Weights of a small audio frame classifier.
Model: 1.22M parameters, mfcc input, arch quartznet, norm batchnorm, activation relu, depths [4, 7, 7], widths [96, 144, 208].
Data: trained on short made-up English sentences, spoken by a formant synthesiser in many voices, 26041 training examples, 64.9 epochs.
Rows from block 2 of a small audio frame classifier, named by matrix and row number. Rows with one number belong to one channel. Each number is 128 + 24 x the weight over its row's rms, rounded and kept within 0 to 255. All counts start at 0. Numbers have three digits each.
After each channel's rows are labels from the 100 clips, of 14848, where the channel reaches its highest value: "loudest band" is the band of the loudest frequency at the time of the peak. Only what is clearly more common there than usual is listed. The data: short made-up English sentences, spoken by a formant synthesiser in many voices.
# convs1: first pointwise conv (model.blocks.2.convs.1.weight, 96x96x1), inputs 0-95
# convs3: second pointwise conv (model.blocks.2.convs.3.weight, 96x96x1, transposed), outputs 0-95

convs1.58:143134093128125135130131088134145122171135124142148100090134122110141153069125132097146116135126142148132182140145108131163127135150113076086088141054145119122150129118107163090145158108157085103140110150137081103121121167144123151111150138077121125097150123143136147115137113138105154135
convs3.58:121129136117121157127110119116115146131152135127119136083169145122146125147117161158130142144116104162148137114165112146132148156155129134081115140122133118159122161105170161130096139116182116118149130087130169142106153085111150120174116113166125073073167141103134119076075128117124131119
loudest band: 250 to 500 Hz

convs1.26:143078129120141137115122103098121134135089131129133142109131127116157121174116179080139133084129146129174098128148148121131164172119147094129121106093139132116144096099129189113192121152148150118166125175131120137106153115103162114115132096123097111092109147120156158112092137134132119142
convs3.26:107092095120122125119096117122136107146172161117124113119130122151150137120126090146153118126120099138113100154130111139088127095133131163119102172137165131163113133147111135090173109165120130111122079177084175164138161115166158102109129117127141149143095112124158163140126115087117177114
loudest band: 500 to 1000 Hz

convs1.75:121086140109143136094165139098129137143124098126147122140113093100155132140149135127111151138112093095181115114129107134107152161132127099140178124099170154142140109128144087143139088108132140129087118118113105086132157136120157109108163086137184156173141132175109122146173137116131158108
convs3.75:123071170114100135167122139107117106156144122110108148110131146100142120109108145098091097139126170142164135145119094144101116176120091091145150086103117162133067148119125116154139089099117169125146118093122134117093136125136135125084121162131092144159097136103129105126122140146089130142
loudest band: 4000 to 8000 Hz

convs1.20:108144141116119106133145124087060123159132107159109117116104116090158120148127116138137151134115121121139110128166104178121133123147160149120140145142119137136140129134172112120127121115129073142101167111106134112131148125139132152107098097136087123065144081185087155181149110146122110160
convs3.20:111097109105146180132138104176113124155103131147128140091145140139173104119090116107116113155161124138126109161136149142130124130134123142137124147129161114096156093122174097079113137137137094147122124111120156168153117160094139160083136143100099148135133146117136153094103137130068186111
loudest band: 2000 to 4000 Hz

convs1.84:151117138130125106103125085097085181133152170129120117137124171160134138079127108105144122145170127123108125128125118125128129073110141123136126151201184139128102124083094137112111149148133108124136142109164121087141098133163126118134123136132114113113147097152136118148143199156142116126
convs3.84:149129125144148148186160116127081126098111117137146101151148163128126117146171096119132136103081081136144149154156132133159118128126130126165141115127145167111127121116065115139116126167110139103143122119145131158155117132128132151069119118078155129142112139116089119147136140174105109189
loudest band: 250 to 500 Hz

convs1.46:099121121114105115112111136137151112131142138109168088135105135144066096118135159100138173125140136148113117120086150146118156102127081111089140156098082125120110096116147145160125147137091126089145081110150177154138124115141169136132078147106134135174097136151113157119115143139106155138
convs3.46:149141125155104129130175146135106145114114127083103169106162105126136086120129144144092113072124148133109158097126113110147109123129126165140125127133101064166104162135132100141125115137067118160071118110145142126150120110115115129115090166118141134112161110135108147122124190155121152119
loudest band: 4000 to 8000 Hz

convs1.11:106107168130158158135128148116122144131108116109119124169094127111132130152144093099130106108135102122093137115071149148181108110179103143120129109148150125146110084147149136086139145118114146110133090089100152139139155113168070136125111177162125117107134150100083116126134086119136138142
convs3.11:120148137128074171157127090149124144121105162120162122113162099139156165161149113102135141110127134175156119093160095102126144129197124121130148148159085100128095106129154143109153145158137148142113162141133138159093134112129167129128127157129120150164139167142152125137100179136115131120
loudest band: 2000 to 4000 Hz

convs1.12:099162118110113126095126117124092119105135104147159140131147167130120133113136134116138129100172097125118106132090105182149132110151156166090160149102124116111116143068155123158147125156107128126150170146158110160147130104146144105118146069106089127097094178112156130141141144151109155115
convs3.12:132115118142116113116137167162142124107131103119158112126146168124150130139135133153115119099139126121100181147087183124126103113151108136109158105128087121152082114157117133105107123117090114097102169126120128128190183127160107115126133187120157124101143171142111115095153152112130160104
loudest band: 4000 to 8000 Hz

convs1.32:110082121148122154135128144151177136102121175109132144126140147151124162161153141108155129138137101129110163118117142075104142123130169147131105090119110145145075167082145121131122156121133153151155152136137154131152176121146176117080160116143114167103133108083122119165145130094130139133
convs3.32:137092128154141151127162135113111113119113098098141142129151127134093115148129134070141150161118138139160107115161147053074131124096139097126166147093133104119167166142118101115135111140152156154135141147160079136115118159119151129168110165088109123100088125103114114111152129125106143119
loudest band: 250 to 500 Hz

convs1.71:130102131109101108132120142125159151106128136111102109141117123128114145150097117114110139120075115147160140124091117144111176129165134155154114171136110072077169149183087093119126119160072148133105140122131103157136111159106107161134139112091136175118134123159134111140136126108120127084
convs3.71:098123102112138160101153102146119138104117148120136142144116142135111133139108132111171087110104165114107175071117140132167135107139114157151112156113098111166105100161093133129123136153131186132094118134138110147169136122129164146158138123098121054112136162137138129116159108116081142151
loudest band: 500 to 1000 Hz

convs1.24:158143175131149102132133087148124123099137117143116131140133111162133144090121135123101103099192153103121104164156122108156152105142119130136122112123147146098098111146133165098105125131156175123119078170097106156157151106096169133139144145096168122173142117105167138153133163119140127150
convs3.24:107111105162122103102151149101127129123131157132134080140119161099131104154133128143143081124175143127106114121137115131127132158122155104099136110129109055153155131132084114154095163093138118166136160107137104092133121115117131106153149176131144135108082110130158078133138101073143106128
loudest band: 4000 to 8000 Hz

convs1.91:109132134128109097123140151122119071143148166084150090123137106110130117174138126091091143101064104128080094140119096123118150173143136124143112126112128148165138161120162151126149130127142104154117140115096127129172142125165112141137131106170126120150138135087109089179097139134133098150
convs3.91:132144133122118126120176153144119134107078139124100131145142121108166170139087138157159129146185092140091084131148085137144155164104097124176150090121109154128146134128114112104147137137108164139095129157144132128119136120113151087132118122151117158097115093121106138133134162074162146095
loudest band: 250 to 500 Hz

convs1.95:115179116150115106133183131136154110130156094110101129150162122102117179128125116121166120112131148095164172116120158127124099092138104092123146124114138100102159147159113166133131175108143116105140105158129104161156153164131111127126097144154180110144107165134137087111096155136125142122
convs3.95:132174102151133133130136152152146133140186161159132127110146132178153100102158144135132139098118139161118127156101129138102195101117096111148120089120108138121138091175123113139109112161092121127080110098098132135070134145128172130095119123129170117097110149126115142128099149113127141122
loudest band: 250 to 500 Hz; 2000 to 4000 Hz

convs1.82:147118157148148162149165106129092140158167150156120145069111128137154126120129100111156177128128149137181133187152102120136104127128136135136151167113133135137158134118124083099137139098130151181145091116124172134147108123151118111135101104137125172111145142134114129132123126093120115063
convs3.82:093155169148151124119162146120143132149148118111139121159114116144133133128135079123125099149134144132132139140136144143141096148160138139102153182104097131151206174167154102138118171118086109088122108126077124102119129135109130137094128133114089141139086164137124154096106126141142094147
loudest band: 4000 to 8000 Hz

convs1.74:161138114138116100104184102105110110198123158129134137162127123177141143138089144139096114126135180119144104142114107114097111104144073104106121097134097104128124152139169119125127144136115117127143120182100161119120138135137105141085119154112145106108157148141163104105108125078148147123
convs3.74:107115108098139160108125116158103108153135114130125069109141130134125105161125117117139146132112133171143130181137108159096103104127085091153126157150141130140106090153140130154156136151060161093150121100126113116108100156131109133144123134122148127131170102171158135100159130116144181091
loudest band: 500 to 1000 Hz

convs1.79:192119088125123110131122104147120149161123119158134127137091110131104135107132120131129132120140122107101107132122132113145138087110110126136152120086130134099101139152138161133095117120101106143138108137095145134127109128047148131138128128145153110143128092159143123112187101149129231128
convs3.79:066115075122151133094171152123124166151129092108136095134126123146152145150125110145170133152131145133140110108141107161123127104108108117145163080095114128106146146146125096075168181109120146113124156124090112134104145149147099118129139140103157085127147156110102131142113118112171098119
loudest band: 4000 to 8000 Hz; 2000 to 4000 Hz

convs1.51:140122095121085116157162100091123115110123148176069176104105165141119150134127131101129108117144160137139155093143114138085147081092134141150132148135138142162120120149133129139130133092162157100097130164102115160111119115122158148084163124090123156132129086145107115130120163138133092144
convs3.51:180133151110183132149141121151182119153082130185102120112121138150123113152132154114126086152119117079124130136139143154145119093107098135140143115129152134158148158095098120106121149142116117136108145164149142117129158143139112118149129167161156058118137142118142136162109127101118148077
loudest band: 250 to 500 Hz

convs1.53:158121123146158083137157158139152141164164064141095107134112096107148143111115138139168121114166144169129106124172142122080146125129087133132107111149135097106148133103089144164087143104136139158146177168145104143128107139099092114148136101131127133140144132131147105130105098116118166145
convs3.53:149129130141087163094112132153106170112136108155078095105167119136099110129107134113153177150114103141136154164142155147078114130106176113116140093122117101106111130118118148123094140133146149143122118098074112115110128160094164132104114148134119105141136113155111102158131098072123167115
loudest band: 2000 to 4000 Hz

convs1.6:144133140105135151122133147148125112119124114149161140124172164140099073132131127128128173120128136166152159120067153122107186147150129103137123121106088149089122132146099114124125127122138152150100156154125121159108156090117122103107086141129089116133110157158145152115107149121125145047
convs3.6:071132145135125145110098101098143190191102133098112136126112080139148116124105124113119092128150158115135148147121121138123107092153156111146101144143125088140169136133124105136129133133130188133138136121082131154128176163136128081126148113129099175112146111096113161133119144137110113161
loudest band: 500 to 1000 Hz; 4000 to 8000 Hz

convs1.8:156156194173154153120116170164109149119130136123159116098132122126141108118095158121134118135099177148122174155118122103091147116136105150150125094111128131080120144120073153106106099101122149151157102127087153125154104124142112136159173148084145111126133101138107149115160111118126125120
convs3.8:127111136143115120123109116170101084146112140102141102126135106104133125113148098090147113103145140135158112105098152127124174134163154133111118112108133091124102118160119146105141161066152101100122117106082126153108122192128140141130089172139099121134158141189166128130149131153136169130
loudest band: 500 to 1000 Hz

convs1.41:134163153189132157134123120075150153112129112133115072145110156141177115098129148112132126121154103095124107121133135123135098146129127136126092128156165113167131168113136127116102143106122171144131127168124162165152146102090133122121134155134113133140162171102081100133136160105148095173
convs3.41:126140127098086197124130133084127110118088103133096135132127152153107153157122112156141118108114135146128116122148110099127068154135119100149106144144121083143112092138124131124089123124152101148133118119152124120155106092165144112103145192149162094164156112166104095129105141110120103159
loudest band: 500 to 1000 Hz

convs1.52:066141174085140112163133135133106114154125105129115131095136129121137102125123166125145139140094147113102101098078141101115157148122167119114145109131114117144156203146157161145141108131120127110163154137143135095130142135116125139059077101143088118134120115109145115129150127139162125095
convs3.52:147105132155166100143167140155163102129126083108109140120140165177155136102113139126130152110148114102134138151125127149125119139130107159136142169072127133153143152089111128148173154090112151123111071095131165138138148112151132142103102138153100147135117116104173119097084141120173142148
loudest band: 500 to 1000 Hz

convs1.94:144125137128131131107089138112091160112159091128136098107122161113121103100135149133100114113101150100129131124149136118131140139141079140152099105115110088164148092114148118076128109102157160143119183106153130112118138108136093088130117077108106125128130155105149104084121096166194139131
convs3.94:108176136088135176134131121130158147111122101151137068132140142106172146105132142140165129173113130107143132123122131130153164156151118070112125128117146130155143130160124148176106103128144094131161123109103120064127116128122107171185132116112118105144127110100140142133120117138155133186
loudest band: 500 to 1000 Hz

convs1.30:141122146094134125129150136134060112125152151102109109150141122102066087157140144123151075165147091117153128144135104121155143109147163118112121118139144139100095126083161165131116146138153128149118107089133136134165155116135131154144083120179145122169124137113136153089120100106152126158
convs3.30:117131141131180134144118111132095138170139097141165119107150095082076093164138126108137117089170170152129136175152120144080149124177143131130118111160149126133121152130149119140108098139144109099169136095135158122123162142110138116122130130101115110092105149157127125085095098157113143146
loudest band: 500 to 1000 Hz

convs1.83:092119156109113123159134133094116083166130125152102143105106123121103093115102110098130093138107085089121108114106161083129112129156128112168154138145146121103128091121170116119130120147103202123129166131114112090134108133112115139121135115146163148143142123100093116117158174116143187120
convs3.83:138118124135129130125077102202138101108134117083131159113119102087138129105143121119145133125144157128168122142134183185143168158086160139130145134147114122106082124124157107114138166127107124142135095133128102116124121103120134154127179143116099129123164096167173130129132153151147099120
loudest band: 500 to 1000 Hz

convs1.33:111137110114150147114078101120112163133132123121145079161092155139120120140173120153150125146132156072125158087151110112099100072126103162169098137147141100093126155143125122147132121143102092105137144105139108116159140118148146182115128122121164176101146111147152109111146110157109124108
convs3.33:157129154120148104144144144080104136142097096118110158120171094171112136118121137147100104132137130141162156125146121111131115135109134153116127072118068149048135138138123134069120111122157139140143101143126142158080138112154117143150136110158100110138127113182124133108139151135097150146
loudest band: 250 to 500 Hz

convs1.4:115126138112127105125172119090118119170171113098158113136178098105157129112175125147103132135148123132126130181148111154186124145099143114133122153091121095070129123067146139145128138150140130158126122133109109117139121096110158130131108136128126172172120119122141117117093126095163088154
convs3.4:097117162167058098137127137136111119151119202139127164112149098139120121099111126127134115150165106127161156129171126150094116107138134149127118113109122140143080151137152115129135113164169129164114121127121125154129171106098140122146137139110174097076165149129107154125110155102132146145
loudest band: 4000 to 8000 Hz

convs1.78:118132134094147121106124133096136118127139126151159121131093138155142130103156115123150127143128151122102097163099142160110146097173140101116144144102158101083146120143099164155100131131107147130126160104147152132161095159147111144131102080120096131119149171143146154132154170150177051136
convs3.78:152155116119125115114135144100100116167114132149074138119129063152149145130096128140121183121112127091120156135143127071137146116078117108131136103176116086133110114143141160134135150146114084163116121106165135131116134157080124100113142145155164095135144103162127132125134121124108181118
loudest band: 2000 to 4000 Hz

convs1.59:128103119100109100145103125150121153132139137120154122120111105149145119135086115149114143115124136081126129122151113132108122120117100162102133170097093198107158113087175147129124123159119088137099083155144130067119133094158114100113111120141101126152110174115127075131104122151117090142
convs3.59:169068100091116127128136157114136154128118131090117168143159115152065124140093106137096103108092095117148103123066129113171126143125119109124150147124110113088147121143144118154139113133119117143160110175183129151133109167096146139098108115123129142123158136136096120148103144117096148125
loudest band: 2000 to 4000 Hz

convs1.93:100132125167107128148144137122157086147173135139154137143158153123102117112115117098166108137191117111097121179162084156115107134131106150107140163115146120126123138129122127133103096068097127132115122123134123131125107130130082155106128118153144156148106160090136126157094116167149194125
convs3.93:161155103114105075108099107117129126114119117140090106093108143114164129106159122108138104146096132142151129128137120139091110129124155141130172141104098117113103127177098078075150121106108127070130155098168135148100109145191136124141108096140134130152154109155133125158094115132144120149
loudest band: 4000 to 8000 Hz; 2000 to 4000 Hz

convs1.87:159081108140090132156106117110120152185127129109071127169154102161113170120127105133123121114129154147136150121092130116109107130102126109143142102111098090127103138141115118114151097162144114123096082166139089156184109130115111143121104121122124078154141094134094122106117153145099128154
convs3.87:128140149117155147095121167117112086082149121117093103064166133182127105135120122126146128105082121130141108154126130139112166114153068094151177155156163111128154120139138154111128106102119159130146071118156117116106129148099117127143118150149114157141117102126137108141163135148111130155
loudest band: 500 to 1000 Hz

convs1.42:115103123101157134122126122159085158111087130165155137159117101154096082141091152108147109118141120166144124114129140148154134131112146132120108149176136123136169073141118099151129114098120109133091162144123109124114151109096080121154119150103108145157139111084111180154140092140112090141
convs3.42:120123116112119140084117120124136146115146131134102094110145105142126062166106116126104136138122151145112107119192110105088121146102122137146111111111120128118127111145127084112074142101087138088135138144131096106152096143136073108113141136176132123103098164146138144124140091129125135202
loudest band: 500 to 1000 Hz

convs1.22:140112087155127093110107120115144121161147139144129147102059108179127167118098148115151082148133115089120131138108136130107118130105114096103105097099122082094073117112153126146145136146095164178156163145158096110129105143147131106124119122089154152138157116152109131146144143144140125131
convs3.22:078069135102099131172126137166133150069133155086128147149121110161125085116100086170145092130148109102116086155130155142124139151100083134129111128124091117103145127110125102110154117133153107154121128157123120119131115144129146166134137109153119166157151165115096139086120140150120136119
loudest band: 500 to 1000 Hz

convs1.89:097119136126142097129127131098094113116125114133121100142108121114161096115098141157123111137162146165143153064092125117109107111178133132132076089123158138148138106184124121113116095133129105106124115095145152110114118151119133160144134121088154156084098109061141176122110115111128111129
convs3.89:074105066113160171136107084178129130130171124136152129120098123095175137113099160141128155094111149158104128092151090097117148075151115093110137133134111108142162167128124128116153094119143132139137121143167121136145099079118141162132107116111135133124125108130125128124105135132107166119
loudest band: 250 to 500 Hz